A small segmentation model, trained from scratch.
Data: trained on larger renderings of crowded toy scenes, 22605 training examples, 149.5 epochs.
Rows from block 5 of a small segmentation model, named by matrix and row number. Each number is 128 + 32 x the weight over its row's rms, rounded and kept within 0 to 255. All counts start at 0.
Before each channel's rows are labels from the 100 images, of 14848, where the channel reaches its highest value: "responds to" is what is common among them. Only what is clearly more common there than usual is listed. The data: larger renderings of crowded toy scenes.
# conv: 3x3 conv (model.mid.1.conv.weight, 384x384x3x3, each kernel summed), inputs 256-383

responds to: umbrella
conv.46 [115 138 191 155 122 146 107 138 113 141 154 135 141 121 115 149 150 109  87  84 117 133 120 112 126 116 100 157 108 108 116 195 199 166 132 125  80  76 224 168 131  99 136 163 194 185 182 105 148 122 155 147 115 149  86 115 170 152  74 137 145 146 189  67 115 125  94 126 107  68 116 102 117  36 118 118 141 139 111 161 152 118 110 121 154 116 116 114  96 161 104 160 169 118 137 141 155 145 139  99  79 145  76 182 109 105 127 151 148 116 136 146 171 155 100  96 165 112 144 130 170 173 125 132 165 150 173 132]

responds to: trophy
conv.22 [107 106 113  44 155  64 109 107 112 118 136 176 165 100 121 127 113  96 142  88 109 119 179 134 123 147 129 122 187  99 123  96  99 147 211  86 113 119  76 147 132  97 162 126 214 125 156 107  97 140 129 104 173 119 133 168 192 144 179 130 120  88 157 135 105 113 129 106 134  94  91 117 114  92 150 134 121 137 156 152 139  98 107  75 129 124 120 114 148 132  86 184 149 125 106  99 169  98 132 103 119 152  78 137 138  94 119 157  97 134 159  59 123 127 167 103  79  82 123 155 171  59 193 159  81  98 145 134]

responds to: trophy; largest object: trophy
conv.338 [170  79 216 148  94 152 104  92 134 145 199 172  83 159  66  98  75 135 143 151 123 166 142 140 132  83 146 151  30 157 146  94  88 184 130 142  91 184 143 119 184  84 184  71 128 130 116  66 142 144 121 179 151 151 194 139 173 108  89 141 167  89 108  95  67 113  95 136  68 124 135 118  84  65 135 106 167 132 107 115 106 112 122 183 105 125 103 123 123  92 147 136 152 123 114 124  86 122 132 130 132 167 148 110 127  99  79 185 119  84 141 126 159 127 163 109 134 122 115 131 129  42 131 128  94 125 109 193]

responds to: pine; candle; largest object: pine
conv.104 [136 154  51 101 119 141 126 170 127 103  88 159  88 123 123 106 153  73  80 131 179 134 130 182  96 132 141 170 146 136  87 153 121 138 188 147 157 144  57 130  92 120 135 151 139 148 173 198  95 103 132 123 161 104  72  98 139  97 167 107 145  84 102 136 127 149 129 122  79 113 153 108 114  40  79 138  94  96 146 179 148  66 141 217 203 121 115 115  76  90 150 140 152 140 140 130 124 105  25 124 133 104 134 123 122  66 147 126 120 130 164  61 105  85 161  99 129 129 146 152 145 110 146 114 178 142 125  96]

responds to: pine; largest object: pine
conv.93 [136 128 160 146 122 149 136 101 108 167  96 182 110 125 131 137 106 124 163 198 108 110 137 134 146 116 107  84 151 130 160 106 140 114  95 153 119 202 177 157 145 104  99 150 137 130 140 121  98 158 142 178 110 144 163 122 160 174 174  95 107  74  98 116 148 114 112 153 173 165 113 115 145 165 176  87  92 123 172 106 158 122 138 176  83 122 110 144  99  55 116 125  73 141 132 144 164 134 156 168 135 138 120 160 136  94 122 167 130 117 105 135 131 153 120  90 183 160 120 136 124 121 170 164  93 100  10 103]

responds to: trophy; largest object: trophy
conv.193 [149 130  70 144 143 102 118 143  94 154 170 191 103 113 108 144  65  84 111 133  70 216 149  80 123 153  85 102 160 142 104 124  99 124 139 141 147 141 129  73 138  97  92  77  60 126  99 142  98 108 107 144 159 128  59 105 195 179 143 119 140 118 130 126 151  80 128 135 183  93 102 126 117 108 102  90 119  91 115  91 145 145  83 130  73 119 107  74 109 134  98 147 150  83 134 100 160 151 113 122 111 116 179 154  92  63  81 106 109 131 140 161 105 170 138  89 108 130  97  86 168  88  80 130 120 101 145 167]

responds to: umbrella; largest object: umbrella
conv.307 [ 77  98 106 166 113 117 110  98 133  74 192  73 140 154 131  86 128 163 148 153 104 173 131 108 109  74  98 119 108  93  82 146 140  98 113 129 112  92 128  84 114 158 118  87 133  90 188 123 156  90 154 155  97 129 122 126 177 116 139 143  99 122  74 115 157  99 115 116  13 185 103 131 165  96 109 100 142 133 104 125 146 131 117 134 143 120 154 133 143 100 112 111 100 110 135 151 120 159 145 141 144 138 200 167 117  54  73 130 116 115 151 138 133 151 104 123  92 154 155  99 142  95 176  95 194  86 110  91]

responds to: bottle; largest object: bottle
conv.44 [111 125 127 135 152 136  97 168 123  52 107  51 123 105  70 128 174 107  97 100  97 132 123 104 171 143 143 157 134 160 122  89 104 117  52 124 178 121  57  48 180 135 122 163 112 100  71 188 171 109 138 116 107 125 121 152 116  92 114  65 152 111  93 185 114 175  94 107  76  99 169 130 116 102 138 114 105  55 159  59  88 119 175  95 145 135 129  58 118 140 134 123 171  77  76 132  98  88  88  90 144 157 125 146 156  99 116  97 135 143 137 115  85 125 121  97  82 147 157 112  91  82 111 105 158 142 152 134]

responds to: trophy
conv.173 [112 118  94 153 137 173 130 106 107  83 129 141 162 147 157 132 154 138 145 110 103 158 194 130 142 102 182 111 142 105 138  69 116  84  94 144 109 121  63 105 159  54 196 173  60 128 156 112 114 194  74 133 138 173 104 189  97 156 100 114 131  51 122  92 201  87 158 142 176 156 121 125 174 152 145 129 110 117 131 102  85 121 208 110  68 171 160 110 128  75 110 105 123 146 151 123 135 144 118  79 140 142 114 125 179 101 117 141 140  89 125 120 112 142 148 104  68  97 118 140 145 188 119 132 140  53 142 154]

responds to: umbrella
conv.231 [119 123 174 145 131  96 122 158  86  97 152 171  94 203 143 150 107 150 103 102 123 141 173 112 150 131 110 136 129 127 148 173  82 171 124 149 164 126 162 105 108 115 118 156 189 139 110 148 131 124 144 145  92 105 104 182 123 110  99 203 156  89  50 137 127  85 158 159 131 140  97 110 192  95 105  93 166 109  91 110 129 180  66  98 145 181 173 123 117  88 126  99 163 142 134 152 179 108 160 153 145 117 109 172 115 146 182 118 150  58 147 136 150 126 126 134 143 108 174  53 114 114 132 109 187 150 109  82]

responds to: umbrella
conv.335 [156 235 111  74  76 123 131  73 186 150 133 102 144 136 135 196 180 136 146 164 112 135 122 142  86 178 104 118 107  68 128 138 163 134  88 123 161 158  98 133 229 109 114 131 133  94 178 153  99 163 192 131 168 165 123 143  96 154 110 155 165 145 162 168 164 172 145 113 166  76  42 130 185 114 164  92 101 136 154 122 133 121 172  49 136 104 119 115 147 143 171 149 160 149 147 130 106 125 141 141  94 136 115 110 177 149  84 111 112 154 224 123 118 154 194 101 156 122 151 197 121 104 116 114 172 125 176 160]

responds to: umbrella; light from behind the scene; largest object: umbrella
conv.318 [123 123 136  81  94 139 104  81 119 157 179 137  99 108  81 111  75 138 128  50 173 187 210 147 166 161 126 139 134 121 126 118  85  84  91  94 150  74 124  53 153 101 138  99 122 144 138 179 177 111  94 120 115 115 104 122 143  79 139 188  77 169 183  96  89 141 108  99 118 101  87  93 228  39 105 113 114 163 129 187  90 130 122 110  94  54 190 100 138  93 128 115 182 135 158  99 110 107 155 104 119 113 146 140 109 111 124 108 103 112 188  83 115 119 159  97 153 117 135 119 142 136 133 167  98 161 103 119]

responds to: barrel; largest object: barrel
conv.137 [110 154 159 127 112 185 136 161 163 107 137  84 124  72 203  89 141 177 174 146 133 156  87 111 187 130 104 140  80 164 105 164 121  95 120 110 123 132 124 140 157 121 114 127 127 101 104 193 135 161 117 124 127  73 133 199 127 144 105 120 115 128 127 119 157 138  68 179 130 119 174 122 109 164 115 188 161 176 126 127 192 152 166  65 124 190 120 133 161 142 127 141 138 190 103 203 162 114 183  93 151 114 143 141 138 143 127 147 136 114 106 104 149 151 113  90 138 171 101 117  83 137 120 126  82 124 118 159]

responds to: tree; largest object: tree
conv.142 [119  47  54  81 126 166 106  65 106 107  70 160 128 106 139 127 134 147 154  98  76 129  77  55  44 128 126 134 108 156 132 119 135  83 187  89 138 135  82 111 122 101 138 162 129 120  99 134 157 162 195 124 155 159 135 132 212 124 108 176  99 172 117  97 102 104 165  87 110  99  92 143 140 112 114 117 106 100 142 141 193 102 195 117  73 122 115 214 118 148 132  83 139  88 117  94 128 116 127 130 173 135  90 136 125 103  87  97 111  95  98 147 113 140 114 133 154 123  88 109 149 131 137  79  96 158 108 107]

responds to: tree; umbrella
conv.236 [159 137 145 180 155  83 128 206 109 149 124 188 144  97 107 144 149  87 169 122 117 175 148 125 143 155 169 138 155 158 172 156 105 149 168 136 174 187 117 120 142 141 126 131 106 141 121 208 127 145  90 132 100 118 185 163 112 124 141 127 155 121 139 162 154 117 115 128 103 170 107 148 147 145 151 111 162 132  88 119 172 122 139 164 141 122 142 102 146 135 180 153  87 179 180  98 127 202 111  61 116 126 161 181 190 152 137 103 118 203 119 102 185 135 121 201 121 130 117 148 145 156 148 179 163 145 101 156]

responds to: barrel; largest object: barrel
conv.380 [100  93 124 183 142 151  99 137 132  69 171 124 100 140  73  97 172  56  72 148 205 132 112  95 144 116 169 139 131 144 167 126  97 124 119 104  97 152 157  98 149 183 113 159 117 111 126 130 122  59 134 124 150 161  90 115 166 101  89  99 115 145 137 144  90 163  82 111 143  85 147  71  98 144 110 173 134 119  75 134  67 150 155 111  94 120 126 144 117 155  72 112 158 119 145 126  92 106 175 118  99  83  94 149 106 105 114 126  91 173 121 122 109 102  99 112 137  73 124 138 115 113  81 155 163 168 100 151]

responds to: barrel; mushroom; largest object: barrel
conv.107 [126 101  83  81 172 173  98 147 187 153  82 165 134 197 125  81 147 129 167 116 142 148 150 167 138 129 118  88 165 129 101 124 107  69 125 126 109  94 151 152  80 142 102 105 110  82 135 174 121  90 183 158 124 101 130 132 158 133 173  92 125 165 113 192 116 113 113 137 124  73 131 123 188  81 159 166 157  89  69 139 117 124 101 115 128 151 161 140  98 130  87 255 117 153  90  92  77 134 152 120 144 114 124 155 119 149 205 123 131 141 147  88 124 170 116 157 143 126 101 147 173 122 173  90 137 141  74 156]

responds to: tree; largest object: tree
conv.163 [ 95 104 168 111 173  89 152  67 120 112  52 103 126  81 106 143 195  94 152 138 125 142  76  14  79 122 135 134 180 144 123 112 169  78 209  73 111 118 108  52 141  76 160 102 110  86 163 144 148  99  95 138 149 183  43  76 167 116 163 167 145 116 127 140  83 120 112  99 144 172 119  96 128 129 164 104  94  74  80 128 138  81  94  80  85 117  71 122  89 143 148 193 141 135 118 117 115 102 143  94 121 121 113 133 149  86 157 108 118  93 140 127 131 186 133 144 112 123 114 110  77 107 144 102 159 141 135 106]

responds to: barrel; largest object: barrel
conv.75 [122 175 113 132  92 127 109 132 184 120 161  96 162 150 171 150 171 148 149 101 167 126 147 174 101 208 165 132 142 132 126 161 131 144 142  94 149 116 140 173 157 133 172 141 148 115 169  99  76 163  83 104 109 104 105 162  85  95 148 164 179 177 152  94 109  78 137 118 107  94 119 128  76  70 137 113 109 163 183 153 161 112 164  79 123 195 166 140 150 123 167 159 185 131 109  83 102  99 162 138 115 128 107 128 143 135  90 163 115 162  92 104 154 129  95 138 118 148 108 169 113 101 124 100 156 124 128 144]

responds to: rocket; chair; largest object: rocket
conv.245 [141  75 180 119 135  99  96 165 132  88 107 155  97 112 132 180 105  95 102  75 167 134 145 104 109 143 183 134 136 116 135 148  87 151  71 132  96 110 124  73 132 101 125  91 140 153 137 101 148 112  96 150  96 153 126 137 137  99 145  85  98  76 161 102  72 160 125 112 119  14  57  75 184 137 109 149 110 151 182 129 130 125  55 144 117 101  72 105 134  92 110 109 178 111 111 113 175  95 117 137 110 111 117 125 141 125 115 109 107 118 108 129 137 140  91 164 150 111 119  71  95 129 156 163 129 117 171 116]

responds to: barrel; largest object: barrel; pine
conv.109 [101 141 168 136 111  65 126  90  84 106  90 104 137 105  91 138 138 131 158  88  96 119 135 132 135 142 110 110 158  94  99 106 138 109  52 134  65  74 117  83 115 130 151 114 102 107 150 133  89 105 150  95 127  78 129 136 122  93  83 118 202 112 130 128 127 168 158 142  71 116  77 142 103 103  66 167 114 148  94 128 103  74 156  56 105 119 127 127 104  99 168 116 148 125  60 112  33 140 136 179 155 134 116  84 116 120 102  80 142 126  73  63 145 101 125 144 144 105 167  95 103 172 150 126 107  89  99 112]

responds to: umbrella
conv.363 [ 91  59 140 133 142 199 169 200 158 121 165 159 145 238 142 106 155 156 115  71 148 186 122 113 100  98  83 183  69 126  98 108  89 114  99 125 146 195 124 111 102 133 100 165 129 134  70 137 135 145  82 125 136  98  90 132 160 106 142  84 141  70 163 128 102 144 131  98 126 137 151 126 154 113 105 125 120 161 133 152 185  92 175  95  79 139 157 122 157 131 134 127 172 170  92 130 182 187 129 127 107 174 118 125 176 148 147  54 116 127 161 179  67  53 137 132 187  42 146 142 164 156 112 160 147 118 132 155]